From a checkpoint of a small multi-label image tagger: widths [64, 96, 144].
Rows from block 6 of a small multi-label image tagger, named by matrix and row number. Rows with one number belong to one channel. Each number is 128 + 32 x the weight over its row's rms, rounded and kept within 0 to 255. All counts start at 0.
After each channel's rows are labels from the 100 images, of 14976, where the channel reaches its highest value: "strongest on" is what is common among them. Only what is clearly more common there than usual is listed. The data: single printed letters, digits and signs in grey, bent and noisy.
# convs0: first 3x3 conv (model.blocks.6.convs.0.weight, 96x96x3x3, each kernel summed), inputs 0-95
# convs1: second 3x3 conv (model.blocks.6.convs.1.weight, 96x96x3x3, transposed, each kernel summed), outputs 0-95

convs0.88 [113  33 138 154 136 127 101 124 145 129 159  62  56 121 128 109 110  97  73 144 128  92 131 126 139 156 161 113 157 135 162 121 135 135 100 149 165 143  99 169  95  99  78 129 101 111 107 123 100 119 158  67 147 124  89 153  75 128  51  55 134 128 121 104  75  92 172 158 143 103 106 129 166 138 108 116  92 113 147 178  68 141 118 108 106  85 100 178  71  90 112 136 165 120 148 107]
convs1.88 [154  81 106 162 133 169  91 112 146 103 125  98 124 131 133 120 105 162 147 146 119  82 161 124 126 195 156 123  98 158  80 113 169 150 136 105 153 180 151 158 130 187 163 118 130 140 160 101  96 151 165 164 117 141 161 129 152 125 128 125 173 131 117 100  97 108 117 212 104 120 128 126 140 169 120  83 207  37 130 122 147 157 134 111 175  84 128 159 192 161 168 141 174 169 194 108]
strongest on: capital

convs0.57 [147 137 124 120 129 129 146 140 125 150 118 116 139 141  94 149  77 154 164 152 147 120 105  71 101 208 138 134 129 224  76  96 174 114 159 141 155 125 151  67  80 112 137 101 106 153 123  90 120  73 187 102 148 120 123  88 126 125  75 142 127  92 123 176 133 146 188 129 149  81 112 115  68 174 144 121 124 133 172 116 116 114 169  35 115  83 112  77  88  96 125 131 127 139 156 106]
convs1.57 [115  93 162 107  88 116 104  74 122  75  95  84 159 109 106 100  88  66 102 106 102 141 138 144 112 143  79 149 158  66  91  94 104 106 174  85 125 185  89  82 104 101 158 127  99 119  79 163 120 105 125 120  81  60  92 140 108 119  96  93  87 106 125 116 125 128 139 153 110 110 121 100 146 116 121 141 128 141 158 136  68 158  96 130  69 145  73  92 104 180 103 106  96 142  90 203]
strongest on: capital

convs0.25 [119 162 154 116 126 149 145  82 115 146 117 131 159 170  73  80 160 167 116 136  87 138 158 143 124 120 103  69 110 101 116 139 189 140 164 113 175 174 143 140  58  73  96 150 115 144 187 109 161 122 104 121  83 111 110 166 161 122  99 248 160  74 118 126 118 109 132 167 104 139 113 117 113 149 153 112 124 116  84 112 132 159 145  83  82 118 139 115  34 125 156 140 153 141 113 140]
convs1.25 [113 148 136  96 125 163 111 138 127 100  40 124 191 147 104  88 117  95 140 120 108 135  89 144  83 109  91 137 151 128 159 155  81 122 158 139  45 114 176 114 104  84 164 134 128 156 175 113 105 142 111 162 127 131 162 143 185 116  74 104 123  54 105 137  91 172  95  95 107 126 106 129 111  78 156  47 131 107 100  76 107 150  74 154 122 143 137 101 133 127  63 146 127 101  80 114]
strongest on: bold; the character P

convs0.35 [121  61 126 148 124 121  89  98  46 110 172  71 159 125 108 100  59 136 177 142 113 142  94 101 144 101 135 137 136 144 138  77 113 106  99 153 120 134 140 196 121 201 165 144 149 171 126 146 131  46 147  90 115 111 116 165  50 136 115 114 112 131  98 169 140 138  89 123 136 103 113 128 137 156  85 114 146  99 124 108  86 160 167 191 125  77 113 173 116 110 147  94 148 149 163 166]
convs1.35 [ 93  65  67 113  82 142 144 108 114 136 125 129 113 156  81 148 149  87 147 115 122 157 206 139 127 151 105 129 177 154 121  92 108 111 197  99  80 123 106 155 143  96  92 131 153 147  81 175 134  48 131 105 114 133 119  78  85  85 153 116 153 141  82 160 106 114  99 197 126 131 167 125 139  83 110  99 195  94 112 136 116  96 125 161 170 128 102 104 186 122 155 127 139 177  81 129]
strongest on: capital; serif

convs0.38 [116 141 103 126 102 100 150  94 121 142 168  89 107  96 110 139 116 190 133 126 155 155 135  93 125 106  70 135 189 159  79 113 196 101 151  99 134 133 143  45 162  49 103 129  96 137 128  92  69  61 153  91 120 165 168 132 139 162 131 157  81 121 127 166 122 134 205 130 131  81 117 124  64 150 115 127 134 179  87  85  82 138 110  91 129 161 145 159 124 123  98  99 119 147 130 144]
convs1.38 [150  90 196  81  88 180 137  98 113 156 137  95 141 121 138  62  88  97 194 128 135 144 151 158 108  86 131 113 148  79 142 165 102 194 143 124 160 132 182 174  88 153  83  65 163 151 186 154 129 124 122 134 147 157 142 137 123 113 161  74 126 117  92  73 154 159  88 116 114  43 103 107 167 103 119 194 102 132  80 159 114 128 111 126 111 154 133 116 138 137 106 106 156 140 122 126]
strongest on: the character ?

convs0.23 [131 117  76 124 149 143  92 115  92 165 129 169 108 172  51  99 136 154 167 231 133 187 132 160 108  94 108 146 100 127 102 122 129  92 121 134 125 146 156 153 131 170 110 148 199 138 140 111 160 155 144  88 172 195 134 130 133 111 145 129  93 102  76 134  37 142 123 158 103 115 113 133 124 158 105 156  93 119  93  88  83 120 126 114 198  85 118 166  82 147 116  98 152 121 148 137]
convs1.23 [123 127 104 154 189 150 106 112  64 149 159 122  80 128  57 128 145 141 145 142 101 185 142  93 132 128 159  78 170  92  98 143 163  60 132 128 125 161 160 141 116 139 104 113 108 137  95 163 111 117 138 124 166 133 146 107 104 164 115 139 130  50  76 135  85  74 158 157 131 122  57 138 104 142 147 105 133 146  72 135  95 136 223 166 105 139  55 107 114 134  81 124  85 115 146 135]
strongest on: serif; bold; capital

convs0.67 [127 133 125 139 139 155 106 149 159 106  87 110 143 118  63 120 159 168 114 117 119 117 125  90 126 174  92 118  82 136 138 106  99  81 138 150 156 113 172 178  46  93  94 147 144 107 183 139 115 139 149 105  16 106  48 165 134 166 144 163 135 164 117 112 188 183 168 187 110 111 129 131 160 107 153 177 142  82 150  90 151 126 133 156 105 122 128 114 149 110 114  86 165 144 119  98]
convs1.67 [153 123 136 120 122 104 143 154  73 113  99 103 161 151 102 181 162 113 107 180 103 137 127 113 133 159  94 122  79 107 108 128 105  73 174 146 151  94 154 111  70 143  82 140  89 103  99 175 153 118  92 118 160 124  92 119 145 132 109 117  67 169 139 151 133  89 144 187 105 160 108 134 182 134 192  93 153 115 135 130 105 136 121 136 126  96  47  80 193  54 100  66 125  78 146 114]
strongest on: capital; serif

convs0.46 [158  93 116 116  96 162 131 112 111 118 117 114 105 130 117  83 132  75  77 154 195 161 128 110 115 173 108 130 127  35 190 133 108 103 132 126 126 149 132 142  93 152 112 123 172 150 169  76 165  99 103  39 145 108  99 165 104 154 109 112 174  91 102 142 116 130 157 139  96  90 208 148 106  78 141 117 106 160 144 135 126 160  78 175 153 123  75 125 104  71 145  86 146  98 106 141]
convs1.46 [114 107  84 192 133 165 158 158 110 141 126 130 121 131 108 167 164  65  69 155  94 117 175 129 131 128 143 123 157 105 105 139 118 108 113  95 124 109 190 115  66 100  90 148 120 110 113 119 167 164 103 136 108 122 120 137 158 109 193 145 137 155  59 172 156  86 142 168 129 159 207 126  86 111 152 128 120 124 148  77 112 176 150 135 123 118 153 194 106  23  93 157 123 147 120 108]
strongest on: serif

convs0.75 [185 130 111 152 124  76 111 163 114 142 154 151  71  97 113  84  94 106  90  97 148  68 105  59 127 191 152 149  99 153 167 136 101 190 119 149  54 174 127 135  93 155 116 152 111 163 110  91 178 131 117 146 122  88 162 121  98 120 135 112 137 130 136 125 116 142  97 116 155 150 117 122 147 115 151  83  91 150 196  72 189 126 164  94  81 139 146  90 166 185  94  89 143 100 122 109]
convs1.75 [154 128 115 145 119  78 108 125 102  98 158  96 148 115 128  60  47 129 117 183  90 111 153 171 101 128 118 108  71 134 127  84 114 137  98 126 118  54 120 145 137 104 120 142 147 153  82 131 108 121 139 109 129 108  96 102  85 112 159  55 107 130 126 145 132  70 148 113 179  98  99 108 163 114  94 148  88 124  77 141 181 142 142 157 152 235  66 121  97 161 113 120 108 172  99 115]
strongest on: the character !

convs0.54 [151  79  91 147  91 122 134 123  85 128 148 171  88 139 118 123 149 107 136  53 148 140  97 194 120 122 169 147  88  91  95 136  74 157 104 125 144 129 132 111 122 144 175  84 131 152  99 103 106 131 127 135 123 115 131 136 120 126 122 115  94 126 124 100 150 132 136 166  57  77 108 208 124 111 154 173 129  56 135 129 152  84  85 183  40 135 197  78  88 169 132 133 116 155 101  96]
convs1.54 [132  83  85 125 162 163 126 118  98 172 119 138 118 142 145 128 157 103 139  69 125 109  37 149 127 157 104 144 125 149 129 121 114 139  88 118 167 154 126 161 110 162 140 104 108 182 128 124 154 140  91 143 158 112 133 107  99 120 141 104 123 141 169 125 159 189 149 169  87 150 138  82 108 134 105  95 177 108 102 176 152 122  82 122   0 168 142 117 106 117 151 140  98  95 122  62]
strongest on: bold

convs0.12 [122  97 123 146  40 113 132  76 117 156  98  89 129 173 103 140 157 172 158 157 127 143  69 138 175 118 152 143 161  98 100 127 132  83 124 162 127 151 158 137  71 162  90 136 117 130 117 127  89  67 137 154 100 155 139 116 156  59 102  68 197 124 129  65 115 135 167 119 116 143 154 151 145 153  69 163 110 129  84 133  77 144  77 153 111 135 182 119  69 143 175 122 157  95 139 113]
convs1.12 [120 100 110 147 132 138 128  74 160 207  95 121 172 134 138 145  98 104 171  98 129 107 106  80 135 138 148  91 113 117 111 133 216 105 112 137 129 130 205  73 107 139 104  86  66 163 174 106  49 104 112 184 124 147 158 152 182 119 116 141 141 142  95 132 134  81 156  79  99  98 114 110  83 120 136 108 159 113 112  82 146 147 155 149  91  89 177 173 134 101 146 130 126 183 120 105]
strongest on: capital; the character C

convs0.65 [102 139  78 126 101 127 120 137 157 104 147 122  98 131 115 156  81 106 144 152 102 120 116  90 148 166 143  88 145 145 115 192 110  86 121 158 152 159 138 139 132  99 155 131 118 144 124 168  84 136 118 139 132  50 171  94 124  97 124 126 206 139 125 109 114 148 152 104  86  67  90 121 128  95 127 145 126  85 159 156 125  57  61 159  90  50 161  78 115 169 117 114  44 121  64 116]
convs1.65 [ 87 108 126 135 124 122 150 152 164 105 102 130 116 149 157 122  91 111 125  91 159  69  66  73 117 122 126  97 144 151 110 138 155  62  80 147 151 136 159 131 118 114  75 107 104  73 126 177 164 178 125 125  86  70 157 164 218 106 108  97 176 128 136 101  73 132 100 109 102 104  92 110 102  92  74 107 127  97  64 101 106  95 112 138 123 138 145  85 106 137 168  92  61 125  98 116]
strongest on: the character y

convs0.93 [112 102 176  77 133 121 111 160  97 145  95 166 166 117 150 160 102 172  80 174  62 104 107 130 133 112 178 132 148 174 112  66 145  73 145 105 137 130 108  82 174 116 150 111  95  77 141  99 138 120 123 104 138 124  87 133 115 108 127 160 158 132 146 168 161  97 156 163 132 127  29  85  97 161 130 163 180 115 164 152 148  98  82 135 163  61  84 110 130 104 116 107  77 143 124  88]
convs1.93 [119 142  80 166 131 182  88 151 103 108 168 172 186  98 188  84 136 133 154 141  70 142 148 125 116 102 169 151 145 149  45 101 144  93 147 159 114 127 109 137 135 185 129 108 151  93 131  94 139 129 105  92  85  79 154 101 113 114  96 147 147 113 151  84 160 129 124 104 160 142 137  81 128 127 164 123 141 108  98 153 164 200  62  54 146 100 131 159 111  72  92 102 145  94 175 139]
strongest on: the character c

convs0.7 [178 130 208 156 164 132 160 107  97 125 172 136  84 136 111 161  82 208 108 115 121  99 114 170 161 112 142 151 141 166 143  89  82 102  90 106  94 136  58 108  89 148 127  88 111 103 114  99 190 138 134 105 156 145  66 147 140 106 121  63 113 148 158  87 156 168 149  92 127  75 134 122  98 132  73 144 152  85  91 153 138  99 123  99 110 101  79 140 173 168  84 137 125 122 112 150]
convs1.7 [129 116 139 163 134 139 137 141  86 112 113 116  98  97  90 137 145 195 154 137  93  99  99 155 146 163  98 139 163 128 135 103 191 114  95  96 144 107  93 110 143 114 138  75 145 121 120  85  96  48  83  91 146 108  54  91 127 105 132  53 151 156 144 117 164  90 140 138 170 131 146 101 136 158 103 140 144 118 117 222 154 138  87  77  82 124  99 170 102 112  94 165  83  74 164 122]
strongest on: the character -

convs0.36 [119  59 116 114  81 115 136 100 156 121 114 145  66  88  59  83 160 147 103 158  91 121 101  77 130 141 142 104 158 120 108  84  85 159 184 130 154 106 106 117 127  95 176 121 113 121 115 106 103 119 167  83 137 106 100 169  87 120 192 146  65 125 124 188 124  84 184 146 125 129 146 149  84 122 148 108 117  77 127 136 105 194 150 148  96  70 106 133  67 117 139 152 193 121 129 132]
convs1.36 [169 103 142 111  97  87 157  82 169 157  96 120  57  81 147 104 125 160 155 132 178 159 152 115 120 125 150 132 150 128 117 168 172 132 113 255 165 125 129 144 127 104 142 128 172 105  82 159 122 127  94 146 155 169 119  94 170 158 186  96  87 128  73 153 110 154 199 126 128 103 153 120 148  87 132 116  89 147 116 148 128 189 128 142 152  90 142 122 135 133 130 161  86 164 178 125]
strongest on: serif